python train.py --model="sound classifier" --dataset="tunes sung on syllables by a formant synthesiser" --train_examples=39062 --time_shift_ms=100 --n_mels=40 --hop_length=160 --input="log_mel" --spec_augment=true --win_length=512 --targets=["consonant", "vowel"] --num_classes=[8, 6] --arch="tdnn" --norm="groupnorm" --activation="gelu" --weight_standardization=false --channel_attention="se" --depths=[16] --kernel_size=3 --stem="single" --widths=[320] --loss="cross_entropy" --init="lecun_normal" --optimizer="adam_atan2" --lr=0.0037 --beta1=0.9 --beta2=0.98 --grad_clip=1.0 --gradient_noise=0.1 --steps=11800 --batch_size=256 --epochs=77.3 --lr_schedule="wsd_sqrt" --decay_fraction=0.2 --final_lr_fraction=0.1 --warmup_steps=350 --weight_decay=0.1
Rows from block 6 of a small sound classifier, named by matrix and row number. Each number is 128 + 24 x the weight over its row's rms, rounded and kept within 0 to 255. All counts start at 0. Numbers have three digits each. After the name is the row's rms in percent of the matrix's.
Before each channel's rows are labels from the 100 clips, of 14848, where the channel reaches its highest value: "loudest" is the band of the loudest frequency at the time of the peak. Only what is clearly more common there than usual is listed. The data: tunes sung on syllables by a formant synthesiser.
# conv: width-3 conv (model.blocks.6.conv.weight, 320x320x3, each kernel summed), inputs 108-161

loudest: 250 to 500 Hz
conv.254 104:108157127113125112065100119116089101135091117144072117110128092103100155081133101121076085121098141150135141119110101139131119088129117091110120120081166116122171

loudest: 250 to 500 Hz
conv.223 094:101129143153126174133141131174138130124113127196137121152117137095123137133134157123129109126153149151190116108129115145157123122115116121115158148138126106157083

loudest: 4000 to 8000 Hz
conv.151 103:101094124078115087090113087109135109145155095141144150121112132149126113140132101103131078130143131131130194154133142133123153094153176099098136131109140138143112

loudest: 250 to 500 Hz
conv.126 098:084089106128119103152085127128125142102193107172117129154140144153156134103141113097116108133145120136129116143095140143139134134133132106139106137109139143116097

loudest: 4000 to 8000 Hz
conv.137 105:102158153115133150131116110150113150123102108127134151115136118139105117105164176116159113117116117132126140127134143110140147124123100201092129090112149132136171

loudest: 250 to 500 Hz
conv.78 104:122116141112099109105123123149117123141081132127104106106100092137082118147128139125109129136143149118132130149111128102164088141129122087111132104113152093135157

loudest: 500 to 1000 Hz
conv.10 102:145112185133120185155069147110161120110100129113117113147162182117103121160140116122111141115129116113143123150146134129115100125131078142156110101101084110152128

loudest: 500 to 1000 Hz
conv.257 108:165087126146121136103135132119155117122144138135118121097151173131128105179158126092081145145107109140103156136114121139143090151134128110111146134134112114104131

loudest: 4000 to 8000 Hz
conv.286 095:078104135115103129135146105101073140113119110112111141129158065142139159105094135093164129157124112124117091148115110143115161136142095159137070173099134172138118

loudest: 4000 to 8000 Hz
conv.152 096:102120127110119108131138084149118163141074120124128133138147092064125111118148143126080094143107167123099130125124108146101144074140153150102111121154159089166128

loudest: 250 to 500 Hz
conv.296 100:135174092097106102139137115127121089121120110140148120145115122099110160121082122109095145118152120154138108111112128154148125106129111115155157091106117138141170

loudest: 500 to 1000 Hz
conv.147 097:132110147094110134111134144133120115087125132114145107129157119123109133144133135118112127131170140147121156162132128139138066113123163189109133098143134132133117

loudest: 4000 to 8000 Hz
conv.149 100:098081117097121127132111140180124152125103124083126123133124125089158067098090101114140119144096137056097133132129124113138134114104069101101128118125133146135119

loudest: 4000 to 8000 Hz
conv.231 119:099133127100116137128136136111142112084136113106125088108141115138154087157131110138101128102159101109120118127103095149141132138093081132070132127104111116110141

loudest: 250 to 500 Hz
conv.232 115:127114128084121096097108105110130085097164120147134118143138152147120130153136129107143099133130112138117138128126155091134111147134158180142143118146104125148111

loudest: 4000 to 8000 Hz
conv.272 089:124104127141064127128097123157120139122143127147094116113096150126146110147125137145132100135151107149132145111144128155119132100125102115161123199111089129125137

loudest: 4000 to 8000 Hz
conv.107 090:085066142144163146145170113139115115098105137094127129130149120115092137150118137150107116161128137150102115141114120118091100137126117082125114201187146099147078

loudest: 250 to 500 Hz
conv.215 099:067127118095129116131098123136118121123113152146147098135157072115132121110180143117134095183108098143136118170121123140098076120126113154097109156136133109123142

loudest: 250 to 500 Hz
conv.100 090:150123115121177128176177130171137101156131127090152148085151160128128104127138148159122124125119154154140102142150141142105164119150103159133056134111146106120101

loudest: 500 to 1000 Hz
conv.53 099:122088131077117131114125109123116121058117070088151125162125138118140110157111089137107167135174125139123173138104131131169116146169110139099116145123124142108134

loudest: 500 to 1000 Hz
conv.249 092:151096137181108170138112133127179142115114166128126138145141153099146146116148118176144137168144101131114187131137144149127167161172096129148140144128137097162137

loudest: 4000 to 8000 Hz
conv.105 090:116099117137100150139145078128081141117097158148133122141148136120118107176124085127104081088152161124111158136131104123089115166129143115129101082146151072148122

loudest: 250 to 500 Hz
conv.23 106:088123112129107114103147119148139148151126133139108074112134089147119134118101164150117067141123118068122120127135108107163088141172139121094144130140116099129152

loudest: 250 to 500 Hz
conv.190 127:131133148184148113141130106133134127120145142111141137132137079135149145106129141125137098140138142115079141128146148108112112107127114156148096131130109093154123

loudest: 500 to 1000 Hz
conv.2 105:153087119154143156159125136108154128119119140111161154126168198169131133152166157136115179126140114139162142140089122120131107120189140138110139135088103142161155

loudest: 4000 to 8000 Hz
conv.146 091:084073087107139144148109116141090159132165118134163101147125118108152118142137149084125108115171141130164137154126104081113128155099105165106097129093109131186100

loudest: 250 to 500 Hz
conv.145 094:109133116112102139143134119115127096106153143143142098120119100162133122127118173127098113120136175126129151128092152154088161137078147128161151146163123143096090

loudest: 4000 to 8000 Hz
conv.111 114:102120129122147091124125115134099112091132135132126138144140153127139078172121089129138117086151093112094132122158165106158122125131166109124114107161160135105117

loudest: 250 to 500 Hz
conv.168 085:136142125160130154163142119148198164096116086097105141121120096128164083113095127175145084096096142133131155115083128085118099152104166099137150110140126114121083

loudest: 4000 to 8000 Hz
conv.303 090:142135106167149154170118158134166194131147139140082126129085122112088149176145121115118156109146098158154104136093124145113152130145147127139096132110122132110127

loudest: 4000 to 8000 Hz
conv.104 105:091120100120116130158111123114142134135098146116173110126138128125127100103140126094134177171112174119137126133102107160101132130146084130144111131059122173165088

loudest: 4000 to 8000 Hz
conv.180 105:106117154110134135125131157127106108126106176122147109153143144124131149136185141117108094150070149104122108159147135104105102119157124109151133147144153108162096

loudest: 4000 to 8000 Hz
conv.207 097:108082119126120141117126151164105134115146154120126091131142122135113096171089127113111120144136111085120137138149086155102133110078084133134130098115118101107101

loudest: 500 to 1000 Hz
conv.72 091:128153121124119185114159121126127104155114130165122130132114139129169107114105170087129135164144174146145162138127137147135071145122117150117129144135089171099145

loudest: 4000 to 8000 Hz
conv.239 102:105110096109145148096158063149083133154191103106159098161100140173138141175147137137094099120136136150140117141137169109129146118101135123146068141136142152116133

loudest: 500 to 1000 Hz
conv.131 107:154089163158140176154066165111170136129125100127158098144146148110087137143133096128125142132144139106162115146119127099135137111090112108145117076100100145134086

loudest: 500 to 1000 Hz
conv.144 092:114072096115173116131132085137090150097174120101116127153140113128113128178155103128179116173174117165137171108133163162168135124112157121195140149131136102163098

loudest: 4000 to 8000 Hz
conv.85 110:098120104137144109138119099106106106075123143118131119160130150128129109169113103157131120142156095081099123139131183068138120131102151119129082119141138131133125

loudest: 500 to 1000 Hz
conv.17 097:139097106136104143136123171081115142135122107112151132146134154164113142171126106135105152065142099155176106117099118114123108151157111166124142119129135151130156

loudest: 500 to 1000 Hz
conv.82 091:161099133156134103143086080113127118128096117133135101138153150109132120134136101126173139130151095118141108114131120118126138089107120115110135145116087146113120

loudest: 500 to 1000 Hz
conv.201 102:107134169145138137099091121099115091147134110154103091121137112131090146117112127120125091130172083126119109091145100076156088124129093116109119163152117109162139

loudest: 250 to 500 Hz
conv.63 091:119130119112159109125150101132115117119088162064104138115132101044140128091118112155141122125141117189107129167124122120112114124136153090108082128137177129126146

loudest: 500 to 1000 Hz
conv.109 092:149136091156097143144074078121129145090079145149133130137137164132099094129117134116152140167112123137151142092106109134118143124142135136129118099122107144119138

loudest: 4000 to 8000 Hz
conv.256 100:123111130123117062122131124136092155131068124100105116120114131061135115136134136101116093150121119113114110118132129168104142106101092134092156126127144108124151

loudest: 500 to 1000 Hz
conv.212 092:128144142131103135134106108090140148097161077149121068178148140158116135130119158144145116133162117160113123137099145113090122151101125107130101104128124115114089

loudest: 250 to 500 Hz
conv.57 098:103127113119138148139114132184118101120116162145117163135171128080130167145140139132134147128140142165120107126129140111145128145114133100118118166190160096108047

loudest: 4000 to 8000 Hz
conv.31 097:094078113127156123110124125123119154097131141152145138113141095099133127104134176096111094135135123122127147123109103099129138118170098142112154161116138137122139

loudest: 500 to 1000 Hz
conv.246 100:155092143165137156147123113111120168108136102119110121136129193126148125177142114140146142141140140133126114149108107095140110083129114120118145123129121152098140

loudest: 4000 to 8000 Hz
conv.54 100:111127131123158128118139106157098120105088106108092137103110118021149101105145110117121120117129130126108115137133144149148120116124121112103112109144151103108158

loudest: 500 to 1000 Hz
conv.211 102:105153148103113136117128147096116114087144147099108117109157125134151126172119133120129119122126094139139157111130157131144121135120097153108121110054162091111141

loudest: 4000 to 8000 Hz
conv.237 097:103133147093121138149116107112136130141163126100128103141135105131160088145128110175138116110165114113105142146108127156112130099127111136085169151101142096152140

loudest: 4000 to 8000 Hz
conv.106 090:110136136174166124177130119140158093120126091145114139123134090094112147125152112129177098116120145127145149110109134144109129150121127131117136131125101158143137

loudest: 500 to 1000 Hz
conv.247 103:154113120186131148088133137128159176114111111153128126147173171134125132183072132123123139140112081114120135157091160147131149122136111106111123131119119132130129

loudest: 500 to 1000 Hz
conv.203 100:105117118146083157152159118142132147116146121096130075123155116123129159123136135093114112059144158130151144127142102109086115140118117128119119131108081111171109

loudest: 500 to 1000 Hz
conv.274 098:134118148171136166157142160132166192126097153097146124147120163118142151156130110136126131123131164145128108105130127122112136100144117101127138164122132131115113

loudest: 250 to 500 Hz
conv.48 109:112158117121132107092087107134101082136075147106065109095110087087123168086118111121073093110101136139137113130099113159102098123144107093117104139102104087151174

loudest: 4000 to 8000 Hz
conv.295 092:092126144097121095176093088104141134174102138073103145110119093109119099138136109152137094095134142146111149129127097124086114110110145083125117070149130128187126

loudest: 4000 to 8000 Hz
conv.127 096:102103127155154103134122128087113093142180120119160124115152123144111079126102144070145131124144170127121131091127114139164159106087139146121096122122126155129117

loudest: 4000 to 8000 Hz
conv.300 095:086118143107166154112131124117104140116102106147148139105134114072125158127125152129110071154100148171120148123118151134107098159140127128136107148152156133100123

loudest: 4000 to 8000 Hz
conv.265 116:070116124148137108144097112152100160148092106126116121134149102082121149120102102115102146171079153141123132121101088141087150133150142112102118113122137109126078

loudest: 4000 to 8000 Hz
conv.244 090:100069118142095114109121117101128165170096132142131134145126134118152119167154098140146161163138091130115114142091039102102149148119084093150124094132115109145141

loudest: 250 to 500 Hz
conv.161 124:094096109084147144126117132139085113107142135096111131134130132100114160128145141117147116168105144158087144123116123112122121139139090127095100127107118118118104

loudest: 4000 to 8000 Hz
conv.143 096:098145147102121158116131150137127135115124134115112088142139102104146080139110121106109131105128135148121132128098132152163134130112092110031142136088112105148189

loudest: 250 to 500 Hz
conv.56 106:137157099134144145135122147148153117139139095118108132152082136086146145101161144115112107142123120158121117132108111119111145119159067154086126118125148110129127